Weights of a small masked image model.
Data: trained on patchworks of several textures, 36250 training examples.
Rows from block 7 of the encoder of a small masked image model, named by matrix and row number. Rows with one number belong to one neuron. Each number is 500 + 40 x the weight over its row's rms, rounded and kept within 0 to 999. All counts start at 0. Numbers have three digits each. After the name is the row's rms in percent of the matrix's.
After each neuron's rows are labels from the 100 images, of 14976, where the neuron reaches its highest value: "responds to" is what is common among them. Only what is clearly more common there than usual is listed. The data: patchworks of several textures. In brackets: how many of the 100.
# fc1: MLP up (encoder.blocks.7.mlp.fc1.weight, 640x160), inputs 0-159
# fc2: MLP down (encoder.blocks.7.mlp.fc2.weight, 160x640, transposed), outputs 0-159

fc1.291 243:448536441479399517479478495523438504559466487403478527547489453550504539515550579417485511425551489521505488470437542529543540482547487454505471555497458490512504493570489485550400482558467485525502491508508492494474442509415570519562502568479476543407485518563546522525483507497487531473462550447544482495522517457438523507464521497517515438535475488551485511535485460487433478587535473486541418532545501510517461535487452523473509411540471557510515535554512487461459443475537526
fc2.291 254:575512434481509426488473470441540504528478462462493528475531424407595498498591446553488509543501518484507524430460380491498559458455543496638535460424463474469545528478487481510510503553507540492470488512454508522419448601522483504447564453560470487533488440483477464487558512462471424545552490531498512486508475467503498534569454475571520464527523516553489520525462542488515503501465511527496505458508475497525453471509523498515495525504470444558549427479480493511512511503534476
responds to: blue (97); grey (73)

fc1.416 061:520519525532523585456488550494500410445541455467558516489566468442500449502464462526520470462484493487439463559466501408442508488475502523520479551495581490512569501614444509470529502507504493477407439515547526477529554497502522518509528499492480494516517455575549469450593517520502446484580511449475498457500548497472529508472519499558494512436513491476517506588394498464482556453532446486521517546474530536493513519514555489551527514486498570457510415456526492407495502526500559
fc2.416 063:458500529511500480551544483498342555510476578542469505539466486503506474498531572549471545509507536571537494483577565584503469528533504502496502514477455465492496487394539509570508547490435540527527439503440504521519443541570455505557461457457527484436480528485514499508473494484546480481470497507481506510459452483590444476536480510444514492526514494475473448445560497490508496535476539498489534490528458475473487552497391470499496441554450446554494547464490444564537452417523469
responds to: red (76)

fc1.393 066:520494541449495531426501481449461420484549415458552534550480554496496521485479487542525458511422546533473532425474469500465455500486550558437508504494501540566502585480489530474538475493474501476457540519526549550470487517524571520477485493497512462488507519552469512515520481532490506522512503481418538504493487455501517580490546493589473515472501484444541467389393483552469538542544523548537547506474394518479474438476378513519438529495497471543493444484554433496529537458507490
fc2.393 066:518493513552505528564481595552501608492483584475453462490555491511557478511489475509494512520503495459577440549530589573560505529507476491476468449561425536491493440552514493499506534525408531527555456507524451493517487444503442500578518544514516527477495563418453540487500504430550487536426490492519488508508488452603523458492534516448487482485494585534444509503539502471443453469498489497500412541494509477506515508511559545455487489504453524510519482487565529553466546556508428
responds to: red (83)

fc1.24 059:500517538483471567507552691502572440485475464513502526529490475499544464483513442507530509504477483483496463500472506395510456500491476517480533501481511550520506537474480468462508448520595472475434487483526517499455559483537525519503550497485509564524503450448523508443529478469569541398509448543465521531513487436576542554480423520568440500446499492454501465426481480538500474536458535479530505503447456514525485465481550597520481542501509465541544486509535467493494557451495571
fc2.24 055:500484503505502456557449448540431627482554614474514432537527529496503529563511467503507541518497504462432460499468545512523501535523510511454452507504469485567467445541492624465498541529420540490559473504516514506552446486519458478537500495567528526478501552551454459500450473462508405571474480406513505499463536490570520386503560488495482474534516545504483508506486502508425480531534507553502475525519516503504473494507463435551481481546431490464446522495530510524549535509520433
responds to: red (76)

fc1.34 070:472529486526494432467488482482457445451525430493484477488547456592505453520479509527480507474558575472554477562574567414520492554386470479535561545518526503530488443593482492487474564479565489485515494495513499476429504507504554489511558450531478518531506491555492472424564473492571506457455478491453489505517464538570493564504486467556508541440530526433543500534456489453523480526533463469502569503519482500521476508481497534528486542424444476582489531512441490404453552492510537
fc2.34 060:477518486511497450541543560580522563496478565542466505560393480407471517507488507545443508512503486509514510489465400575461496424466526503501439433445456437497487508430564530545507473551529505495520552510491504500466438498533493516424446512529456431474509492621504510509456492478528519446552516497457504502471465473457528496492455524422492515575507496541517515517567457541486525505492520523495498482496542484488514519478556416484476516582583524515503454471467544513577466464534431
responds to: black (76)

fc1.349 059:561548474467515513506467384486527493533507535516473491397513507471532518463494554466534511540469434546498525475468464516550521454560498517495471507473520441507481533372489488501531497487465536490470502506463531517541489422469487519484450549500454476433506536495574542548464544604452479553439489501517510495504524453567507443478494478389544520486473498529464529486611532486437460481534530503553435516459482494484509476510515472500516365548537497501520506502551547542479564501518453
fc2.349 056:549489489484500487451478522501471483512492428434556494571622491429512499514487499460459502481511518486450479489503528479455515510500485497465554506550466581453495488612561530487490501504496449482502519490514510465495573470493482497523505487483525570578485542420485484452468497376505534528526516503531491495489577503475491520479518520583383484510526521456487486570458470497540460539473436490495496547557427529487535514519480592485506544477468505409467483550478465489436437485470598
responds to: red (74)

fc1.306 063:468515525523507476548469601462567480507434350513497444558473493483463475523517521549496545529528463542492450541548501463489542550449491476515505469508491566509464440492473400446481549505573461466477497524544496538461485518543541510499531491498478524537536478650535507510514489459539501514506473534441477529537455527559483547480461500522499505567504543523509528436491477508600499465492521509502499478478474513520525479447530568496459513455416501482497533513497461373435548529497491
fc2.306 057:524520472452498416524546395515454563410581578537459540522497519509529504487427509412499481498489501439512490500457476573529493476527441508499510528453482495486481478408498576579507508490511539553535530507462565491468497550453517497506452550524493493485500479464479499493514470502497491498481468501481522480502431468531541424522520512509474500400500474543511488460565471579461533554473461539502503530499573459512473519459538419471486520555635468577504500490478468539566532462532478
responds to: black (73)

fc1.255 246:502514537481532466491512484562497505434461534499532518505452449473470528516485460473456434532516489538472561544451561462547482540535494489497551495432506567493532530461487463473525481517444474520508531490627500453520489535541493489499528483498505479531406566515467494596492477578532557456445526563519471486552447511462471519501502537410480461546574432459571547482510535526483536479467496499487520487459531493441541526431517425569503541562524384500524594463516539510494501522466523
fc2.255 268:550482548507498469475509475582479499484424492484515548483493480534521522486465457484529480470516491553496515505494508468468485503549527505511528443443531562553536485468507483531469498522429472524462483509569462458497441579547496500528526419516474471558459452431433466509529525515504593455504489639502495497532554487461456449475533485390521463483563450475562531555467513526532479544482514500506479464504514464464545485435488410522509505468549452517524629503465569470459524504476585
responds to: black (71); yellow (71)

fc1.495 090:516471526529458485461549602489486438427576481523521523469537519463492477514506495509491470505565520493520487529540522493516486546462522465470568491519584504546497503632511480463475469442545451492588459506535421494490486535505531485553533426464533492444488536443466525444476506431530513540557511478498500494522381503494502541484483477504483534478527521508530471528569480490478439517535459442531498453513457523509494506515420559493457613544485434532513438537399545542489498551510491
fc2.495 081:445485491427498455532499509553529525524492474455447519540429489509478545539451443501450519488518494496513454554446523481440579498482440514538415546493397492481545455435517512529496524529463583482478530515519512513458465480589506498520451492490459435510529451581571472518449484537463525430460452526501505514511535470517534503452512477408503493557514484495467554484502453473484518550469521529502492536475585499530441517434547428530497481461533569513472618493548479425499449492517443
responds to: blue (75); striped (31)

fc1.518 064:586540496535537631468500510511621425505507563445533507508462494445479485473509455461494495518465483517482491560490439583497505471524540530489478552473526481421498509553440454433541483476489487472428434518512481544541522467514453519484466421504481480453493530434544510544484523463486470532532491477521490520487521522521498540459536528533555521526507479552462518609475538487471489495486489518482476487414461521483504506524457558529526533511466542392515431480488559596527517585521475
fc2.518 059:449485531436503472535529493517409507513519476518552510566570524488523473519459520484443476446512527491543515494506635481525522532465496501488512541526456483519536521462526536553502517477459531491527454495537535487493573498552461491545487517477510470557466494512525457502502520558504535488482461509461499510483435427517481392453499504527421455536530477510453488375565450494538515506447517480499509570558491487506510516540536439481517475502465434479486543471586357468461414426493496
responds to: red (74); yellow (72)

fc1.289 068:504530490502514433448470464511563457523605422470481489493524467545498528499498548543476447445529397507492484563485526465451551480464480487489490554500609525501476460526461491473531560478518559482449473512520482584452510500540502482484537485510489497543506490683583529533529543523559414475496473463497485496519458521478515513487474459470467517484520487515536500520513517455516486522481451485505519520508488501495529522486464536518542544469448514495534474502499520395464655475542510
fc2.289 062:492493507503490498543482523502405543478458574527512541555524498462518497472485496507412564531487558539504523439556440574536515488454560502540542476497392505459486486444561515567491509495507448496526445489431563461478458515437519509492495476487473448508492517402484470441468484524553532506537564533457494477463468472537496506521475536448508490473554552529473540533586491544541561512509435496485516544510476481474488542459574436501493536551604478447468485461437518576489419453493513
responds to: blue (85)

fc1.27 062:485488503438543432466497527576581452586528502490473541501510484512473481503488544499532504464491495543524528524474553506511488489481502505476502574502493512504526488516475508468550490475497419476422528479530527569456474500562465459511497396601491527551538516599562499541483484550502483478461491474486508488501526502562500552477453485498544544409500501485531530523562527513431547498445533486510494487499550502487519531473645543523463467458371485520514471417525501451509507423522428
fc2.27 066:532533482544495538488496466525383531440521536493507489574540496448487485513524522487466515509489444500422465466545436540555506549522523502510567475494518509482467520519529537560512492505527521543513469497511511459590574480415508511445512627483514488502456531457476475443493483499544530552495538526435494476480432502447532417528457543536522465562527475516502485487548503502514498525481429507493512527516370517486525513494425415512495535575585450469495441493460536536493438557512556
responds to: blue (84)

fc1.395 070:485493481572471494432469632492481465507526447459479486479559441511458478520503504560484542485552546512533486524586513470487518529456522457489534520545563512497474464510473444453458537478547464493476439516486469525496536505617517508534507409488487504541509480524501484445539505419534468498587490475487510473539467532482482542457421469527472502472540559506570522517640483457522463494553471470522553498496511493509505483498628524502499539498464522440481519497454534397454510497517473
fc2.395 063:493519504462492450561535453494463481486525497581472526583425496475511480482460509503513498452485507469513504477474441489496481478465478502538523468458408480489498524439548562573502547503471494480483544498457519507441451505384485494444489629552488429483493486562567527536462481516483540488534585514486501511470410493480505449552516477497498502512522435464487497513490470570380560553497507517501494534519480501496459576522436491507486464517605444537535469481466535548593486475527503
responds to: blue (85)

fc1.600 066:464501482421503464458457525498350426498550584521538493533447505560488471507482490475478482508463438535485515462502451539457518518538519552475524511507406518520490514503475489462484458498531425491466522510510530523465494582371534492505503623499499538508474515511545513545514512537506494522475502430445534513505489502508502563535562512552519537511503473448483472351408533535419553537500532515520512459500493534485488528524490548514441514504496487528503409484481458535490511507497483
fc2.600 063:502499487501501497507498542525557568455427432491486493506577519443493465524470452471526477511506569426515487488475567482517525468501593507469499488492518511501483503524527498532498526520512585494530478506490462479535473470637467495523473390488525532498502542539392530459536496492534449546445504531525496489504463420552542483496510507472512469543498572545460507626568492444569514471425435491492493542484562480509535440507497496492499476551466562516469524476545496491534552510547398
responds to: red (75)

fc1.222 254:454493464475476486492486509451511526538552479511480485514560534501455449503499532513530505486499460453503450480513491514491486504482439497516461498507549431437426524466519542479495568510519477526505505474405528541514634466492527493477476511482495447510630481498551507504524472445496488588548524415443510518428524541537527502519470513597558555543438501502452467438530474483505541479568541473498537515504504480591436492544528578399474465493494538496468387464532483513534467512525503
fc2.222 278:557466468471495504546488548463474509608547479570483506537529525546519486522502533490557534464500455442549464450521457526456485507477449503516503473485551432520464461444505540544494529506478543505490574502400507531471539460444486492460470490514516470464561478500534420421516509432521513576568438489459497521479598549500485439516528450517583495507464509531428482461509511486550509516579540492485495509504493486543503472519488591421493433449492616470487468456541493443484458478530527
responds to: black (82)

fc1.148 058:486468520401486488476536518543520494540510529498509465545478515511469489465521507494524517478477462558490514493475509512493509445483514545447500500463477487520497535465471449455494496484488489499484662501511496567478424446459469512462498475573462484526490529537493503697485506556430490560582503553485562512497512496502479526477537478479597497528506486504486535455561542449538609514459536495548461470533508486459493466447593507503491488473481522544520482450499437433509491476542456
fc2.148 060:523526474521501545505493442526433510489464434495538528506583514472556479530512490472478493488502451464489525526534509513528533535488519493506506489525454521504461486570528504507508503469524470543479418500576480423563622497420510520504543586467516535552512544384501481398486521436504495478462517474463479505485541499478529409502483535485460485493487476527509491557399527498504431516497454487485469560501445465488539516466415500458508486588535498483537454546497533632476498519466570
responds to: red (74)

fc1.353 074:585480515454453522493523600519542469493478567494531493546434523430550508481524507460475471513451453458500553464450446476528448520524504536451536448472433514520503631481466476517472484488471535520566528511501525542485473465457521532450515521450485503503479516370454509449484495486468492443441526596501539542526524500509490580534522498501562520575465450535478514450395510535566523545482502513546493499472465504475474483466581496486496524478610499481540495504549489520517518452499544
fc2.353 070:441507548549513489541500432528486547514514427496502483478585512602467503512528447511524499477500556427552475549543568357513479503497521486492451471497543488512533448488512505446495516526514476469466480499540448492550495524546522497530559421514576580564517501473470483570485501470479425500550448403494477500473509549524482447506500495473408450470485510488478509488499498473422498480556562536485458509515514467505472494484420502475532503519370480528500531542531500502449588501483501
responds to: black (72)

fc1.144 195:500585450525485518523499558388456459466582497495500483535512477504495502460531475542508556507522500460467426475506443546508523423472579471561498535568460467509444525574465533458497466512486495502488500517503481509482494524441546511622477536493478519450545463515581552503507507474487489511519507402560497512448437490505512501504486518577519544512458526578472462499470460479475452486497470492533462519502503532513438494619438576521535489447420566494534406458483500526499476524510509
fc2.144 199:568488471429503497556461595431501473482502508566488503493468525473532487498465475537515489525516454500530447463457433512426550502433454494556527507460524460460513440395603491500497506483506579495485530506481511502485525486463488504473490394541539481465488522496512465514537508538509506458597483491544502453452514474543513506515508479487467503542532520512422491477551499556522519470497521538490582508466571461472537462487552547539488412437487503437488548452568501399534485477473608
responds to: black (74)